Weights of a small image classifier: 16400 steps.
Rows from block 9, named by matrix and row number. Rows with one number belong to one channel. Each number is 200 + 40 x the weight over its row's rms, rounded and kept within 0 to 999. All counts start at 0. After the name is the row's rms in percent of the matrix's.
# convs0: first 3x3 conv (model.blocks.9.convs.0.weight, 96x96x3x3), inputs 24-35, a 3x3 kernel for each
# convs1: second 3x3 conv (model.blocks.9.convs.1.weight, 96x96x3x3, transposed), outputs 24-35, a 3x3 kernel for each
convs0.4,115,216,197,194,201,216,187,163,198,163,113,194,274,160,226,288,204,165,205,185,170,186,224,226,224,261,279,201,154,209,243,213,221,244,208,96,179,199,215,165,207,232,152,185,190,196,213,221,164,178,187,183,228,232,197,229,214,240,174,141,263,157,182,138,192,229,150,179,162,138,213,289,143,192,220,217,204,142,202,201,201,167,212,157,183,257,206,181,210,181,220,146,198,124,222,243,168,257,171,269,183,200,155,176,196,162,242,176,316
convs1.4,106,153,224,128,234,285,202,207,207,132,253,116,94,169,259,178,196,295,243,122,231,208,176,166,260,249,211,182,130,168,207,223,191,170,211,223,148,216,162,202,221,218,187,181,175,241,202,147,203,198,279,174,241,155,183,189,195,192,213,167,159,221,235,187,128,169,152,199,253,148,178,191,179,182,169,156,226,284,181,225,202,125,207,246,250,162,217,220,257,165,181,301,171,170,123,283,178,257,171,197,248,197,199,178,236,262,163,199,215
convs0.5,106,175,159,209,231,124,172,130,150,287,251,172,191,195,170,182,198,176,237,140,205,223,169,227,223,231,249,192,260,175,199,212,189,215,171,181,262,150,230,169,214,234,176,143,175,244,172,249,183,180,223,260,233,161,173,283,243,148,220,46,183,214,79,297,172,196,165,175,195,209,235,186,173,194,121,237,188,208,220,220,209,201,204,223,197,225,241,223,201,196,157,222,188,219,218,241,128,237,183,175,180,202,185,187,182,220,276,216,129
convs1.5,097,143,240,219,128,217,238,209,151,200,185,220,190,150,174,207,189,204,211,191,204,133,150,204,222,204,166,211,157,245,169,198,278,255,158,203,203,164,208,212,246,177,147,231,183,128,179,231,184,147,231,189,205,177,209,197,263,354,181,290,312,160,188,287,167,230,243,174,190,248,174,184,221,210,207,179,177,200,203,234,207,175,183,152,224,204,229,183,202,143,197,188,247,180,139,208,170,234,203,234,152,247,174,221,258,220,247,231,181
convs0.6,112,233,205,190,164,208,211,213,116,149,191,240,186,188,189,188,167,240,220,169,211,184,218,199,184,266,182,240,193,226,151,185,147,154,217,236,253,221,196,207,221,200,193,225,232,178,266,177,199,263,170,207,114,206,226,243,196,203,207,175,152,212,219,168,210,224,170,192,189,184,208,214,183,176,228,250,221,252,171,185,190,210,278,141,190,226,120,124,291,204,194,184,179,243,261,214,182,131,200,191,234,149,233,192,153,189,206,183,182
convs1.6,104,218,209,121,254,212,180,195,238,176,184,187,210,288,236,177,223,208,135,99,358,189,248,302,188,146,204,207,193,188,181,223,179,201,231,207,190,171,140,203,196,223,211,189,197,285,218,204,229,170,233,247,199,301,240,177,232,231,160,177,196,213,219,187,175,151,215,192,187,189,221,182,204,202,165,150,217,209,129,142,307,204,140,248,209,226,168,262,227,210,153,182,206,177,197,213,186,193,234,172,152,195,163,237,190,272,178,199,201
convs0.7,087,161,168,149,222,197,156,163,191,152,206,209,180,246,196,204,230,143,213,241,165,198,241,249,263,162,139,173,147,239,198,209,160,228,210,169,251,266,246,253,130,251,185,225,81,230,206,164,147,214,143,148,173,217,232,186,185,173,233,178,213,214,206,214,192,198,178,166,199,198,179,197,185,158,256,161,191,230,216,230,218,160,206,162,189,231,157,252,143,211,216,209,248,193,185,163,201,182,214,180,257,149,216,185,178,155,197,208,252
convs1.7,097,232,185,223,119,153,240,143,202,232,175,206,183,178,207,195,167,202,196,214,53,205,278,99,181,196,108,225,219,222,179,171,260,177,222,213,188,251,129,173,114,199,74,230,242,361,224,161,204,226,209,176,192,215,170,194,203,247,207,187,162,242,276,180,182,128,300,254,147,238,153,140,247,196,193,209,193,142,191,204,183,193,162,194,200,185,230,180,187,162,253,212,250,194,249,230,208,223,191,216,195,194,186,178,252,206,216,203,170
convs0.8,090,171,182,257,173,161,231,253,186,252,217,206,202,201,186,205,245,154,208,209,238,189,202,129,177,208,224,166,186,235,204,218,161,227,183,196,207,333,171,221,235,200,163,183,183,276,243,231,176,187,192,143,208,164,244,213,167,240,207,201,197,239,183,231,135,160,176,215,212,182,196,277,179,146,161,233,225,135,323,188,130,200,250,176,205,222,225,149,262,242,198,169,161,219,158,156,181,235,173,250,150,228,143,146,196,223,194,184,148
convs1.8,099,247,220,195,230,239,218,215,212,272,177,177,150,165,225,209,225,169,165,268,285,77,240,206,165,269,215,176,209,196,269,212,181,252,189,198,217,211,138,162,213,192,203,239,220,274,214,205,118,219,144,266,154,283,154,225,223,113,200,207,149,185,181,139,187,258,184,189,233,197,198,193,162,218,210,104,218,202,195,267,177,201,267,143,223,193,195,233,229,205,218,257,222,189,144,186,239,154,243,159,188,225,200,210,205,209,193,210,245
convs0.9,090,214,233,225,172,189,185,239,261,205,199,219,219,161,232,200,235,211,168,192,232,221,173,209,216,121,150,154,148,223,205,222,207,180,223,220,167,199,140,232,252,214,210,237,184,200,217,221,169,182,198,174,180,200,194,168,178,215,227,190,154,235,191,248,115,161,178,188,233,246,116,197,175,212,191,188,255,254,220,154,271,206,116,235,189,198,163,172,146,195,173,224,214,179,216,155,184,198,163,233,256,185,258,160,93,229,182,153,171
convs1.9,098,199,225,182,162,216,177,254,224,185,177,194,149,180,192,209,152,150,167,91,233,211,222,152,262,184,231,188,197,244,225,214,189,209,177,213,197,167,199,293,242,192,214,237,234,234,176,233,159,177,219,204,173,169,162,252,226,304,173,185,222,150,168,252,158,236,183,188,240,204,178,221,202,252,221,199,215,150,225,205,218,231,209,243,237,169,198,182,255,165,178,204,232,222,116,260,125,237,163,186,216,203,169,169,241,191,275,204,180
convs0.10,087,168,207,158,162,213,140,188,168,183,165,169,182,157,227,162,235,110,173,229,216,191,234,188,168,184,211,128,110,189,211,201,186,210,166,136,166,201,207,153,186,197,274,211,245,159,225,150,196,200,184,151,231,162,207,199,204,105,202,334,178,217,145,282,230,196,229,159,286,223,156,253,320,245,165,219,193,204,191,160,218,197,182,186,179,196,224,243,138,234,196,253,191,267,165,199,180,169,189,198,189,188,278,199,137,249,250,197,217
convs1.10,092,188,206,242,180,167,187,211,242,140,142,277,184,170,206,119,215,239,178,203,174,152,213,202,177,187,220,190,211,208,229,167,208,178,159,222,207,172,211,225,199,144,228,207,125,158,194,174,202,207,201,227,172,159,170,246,253,252,229,237,283,101,166,258,221,189,117,122,216,203,265,168,155,200,254,189,208,202,151,231,265,237,160,200,138,190,173,213,233,200,200,144,255,158,246,194,272,216,239,181,180,224,167,232,198,239,197,242,180
convs0.11,098,249,222,204,208,174,208,176,204,166,211,193,191,249,239,238,163,213,162,196,211,162,194,201,172,205,167,218,234,199,157,231,242,273,134,229,183,173,254,185,171,158,182,287,125,204,192,220,226,183,188,225,257,201,197,198,212,143,124,242,226,148,193,142,272,119,217,115,294,224,301,229,189,199,207,195,262,189,237,149,223,201,162,225,178,174,243,91,206,186,223,191,224,181,180,204,195,182,161,219,175,202,150,201,151,173,221,200,184
convs1.11,097,161,217,174,198,242,141,144,186,190,281,177,215,204,160,217,292,212,272,194,223,211,166,200,166,171,227,190,207,227,154,152,233,241,180,155,174,147,195,204,246,203,182,120,220,129,176,215,186,199,205,177,178,251,189,203,189,137,214,199,173,211,200,178,252,165,200,273,188,178,362,179,141,228,228,194,171,221,179,229,257,269,127,258,196,166,157,185,236,198,269,184,213,181,226,216,205,175,243,167,217,201,222,158,251,198,234,227,193
convs0.12,095,144,193,199,158,206,172,198,166,190,211,199,200,206,179,181,222,220,231,199,206,167,157,262,260,185,213,202,190,271,202,214,207,191,204,296,227,153,287,278,216,188,209,325,173,194,197,166,207,225,215,175,152,211,159,250,151,178,152,201,161,186,200,180,230,225,182,210,168,176,243,186,177,136,172,178,216,199,169,190,165,198,216,238,189,176,266,256,227,182,201,232,187,245,157,200,229,196,196,180,200,216,232,172,161,186,229,222,184
convs1.12,100,196,197,188,237,134,198,181,224,268,146,146,133,206,196,156,225,143,166,224,186,197,246,239,171,192,186,146,205,214,172,166,237,216,203,236,244,172,208,264,203,252,160,262,221,207,183,226,167,187,174,224,199,187,196,251,199,192,264,186,220,320,212,216,198,178,301,188,182,198,174,205,231,169,212,164,157,227,175,172,194,173,186,185,145,199,225,157,175,152,280,202,144,196,206,210,242,253,162,252,192,206,159,197,224,172,207,221,215
convs0.13,108,186,86,306,214,254,222,153,202,204,252,194,133,277,167,160,274,195,167,240,159,253,202,224,227,238,179,135,224,202,191,217,201,163,185,274,175,209,165,232,230,177,207,166,215,199,223,224,168,126,238,188,188,183,279,152,193,285,249,142,217,239,222,137,220,222,192,142,192,230,168,207,183,189,197,172,231,209,257,211,167,148,196,231,193,204,257,191,216,207,180,187,219,169,197,192,242,171,139,227,256,209,159,174,241,154,231,214,242
convs1.13,103,188,208,163,207,223,142,165,250,219,142,201,303,208,225,237,174,113,167,151,240,140,173,214,193,190,173,223,206,292,191,242,278,180,175,246,206,154,196,201,199,193,266,231,284,235,177,210,145,216,158,186,142,184,209,246,240,316,172,179,242,142,134,185,199,221,210,202,169,206,191,223,175,207,212,199,211,227,154,199,270,211,199,255,200,246,195,205,205,137,271,203,217,181,144,222,227,211,263,201,192,290,158,240,209,178,187,255,184
convs0.14,097,193,230,253,202,174,213,236,221,124,160,177,213,209,172,202,157,231,171,226,240,187,220,224,162,338,171,182,218,179,184,197,208,198,243,159,134,208,193,256,202,189,193,181,211,213,250,136,177,168,231,196,217,216,198,56,240,223,318,223,225,219,154,172,181,192,213,270,161,230,210,139,175,214,163,246,188,222,176,233,210,205,272,272,154,195,163,218,221,201,226,162,232,171,254,259,263,207,287,306,168,199,176,227,175,197,249,202,251
convs1.14,101,260,181,241,236,192,253,247,143,252,150,223,215,214,204,155,175,189,199,110,266,242,237,171,275,190,311,151,207,212,150,226,219,230,181,179,208,214,164,201,230,213,190,210,182,282,117,187,212,221,209,173,209,162,164,263,202,173,165,209,215,189,153,222,213,168,177,187,211,181,149,248,179,201,202,146,197,217,217,209,197,224,202,177,213,208,162,236,186,191,189,261,306,79,105,181,321,291,154,256,198,202,187,238,204,188,163,238,215
convs0.15,104,207,181,188,172,183,144,195,200,240,229,260,275,168,175,215,225,147,199,185,245,159,145,152,188,249,211,196,276,249,232,163,183,284,147,177,141,246,157,224,163,175,193,156,223,191,300,240,178,169,104,171,277,228,257,218,169,174,178,231,221,199,158,170,164,133,208,203,193,158,273,184,229,173,198,123,231,193,175,197,213,234,260,217,192,163,211,224,264,183,170,217,224,180,192,200,186,153,206,170,216,206,241,182,202,192,217,189,163
convs1.15,102,199,216,241,216,213,219,175,198,207,385,172,214,164,246,187,282,278,270,237,144,186,126,143,143,271,162,232,227,148,214,192,247,189,192,198,249,171,205,247,244,191,184,161,228,193,303,229,215,211,159,256,195,215,241,180,186,178,194,198,228,151,201,146,161,157,284,174,215,243,128,234,217,158,174,207,132,236,199,239,172,173,269,183,274,215,200,141,138,229,163,166,175,138,158,161,158,184,184,146,151,169,211,149,231,159,187,180,189
convs0.16,080,151,179,229,188,203,192,191,149,222,261,215,179,193,207,215,227,202,243,257,288,221,233,225,292,188,271,180,161,197,206,143,267,291,206,303,160,200,214,174,230,182,252,246,203,214,175,248,177,215,206,195,213,197,246,197,176,251,173,205,235,245,215,181,244,103,241,135,216,154,155,207,200,219,198,188,251,172,167,244,154,255,190,223,186,181,263,312,166,242,197,233,257,253,237,208,155,194,279,167,229,239,256,240,141,189,217,229,163
convs1.16,096,171,193,220,207,210,214,157,224,210,187,215,210,208,285,220,203,233,208,249,243,131,231,200,181,215,228,211,230,204,197,159,230,240,280,188,232,129,183,176,257,191,215,164,273,203,213,142,285,143,225,213,228,201,163,272,222,243,211,196,253,194,148,207,185,171,221,194,174,260,219,141,206,251,216,153,172,249,206,212,276,173,181,264,180,187,229,224,156,242,242,200,184,198,229,189,204,207,297,177,209,191,238,190,271,140,204,193,194
convs0.17,093,176,209,179,189,173,216,155,198,196,231,141,264,250,198,297,182,166,218,208,174,154,155,135,210,204,206,112,188,159,214,238,196,149,197,216,231,193,207,193,195,156,147,197,184,206,183,208,165,244,198,181,164,251,161,265,128,213,183,209,302,167,204,282,194,242,275,194,183,177,157,181,157,174,178,207,242,215,136,169,173,218,206,218,242,170,184,241,256,269,225,173,163,244,170,185,94,128,231,221,155,196,275,188,187,216,181,221,163
convs1.17,102,175,250,163,198,224,150,168,214,186,156,180,126,217,222,166,131,196,153,249,150,256,215,195,228,168,193,218,175,205,192,198,229,234,194,231,120,211,249,165,185,149,207,219,141,180,202,192,235,156,166,220,165,235,152,291,217,177,232,229,272,132,209,236,209,235,220,207,208,176,226,222,194,169,229,221,200,183,139,185,169,206,164,262,175,203,186,224,197,212,172,202,148,200,179,187,179,253,221,179,182,235,211,225,178,214,256,193,178
convs0.18,089,237,196,218,158,249,147,200,209,179,220,218,228,195,165,225,203,192,165,179,175,212,159,192,284,253,269,139,281,151,280,215,138,200,235,185,205,195,188,234,249,160,265,170,200,118,155,189,166,229,198,193,217,228,198,250,157,223,231,222,183,190,205,170,180,210,183,128,283,176,246,171,238,188,181,142,174,225,224,187,205,183,259,252,234,166,142,163,244,199,121,204,165,198,210,191,255,263,225,209,188,138,162,194,178,182,200,285,281
convs1.18,095,214,289,233,135,215,184,230,147,175,217,113,205,218,193,168,200,167,172,246,126,172,256,200,272,211,187,169,155,169,154,234,216,190,199,226,250,184,246,80,241,143,225,220,271,128,341,217,198,137,128,229,210,203,273,263,222,155,186,208,212,199,217,204,181,203,187,205,204,247,169,209,257,218,207,174,185,220,216,189,186,177,194,178,135,236,195,216,180,207,194,218,197,195,196,221,220,199,191,206,214,172,233,234,231,210,172,194,189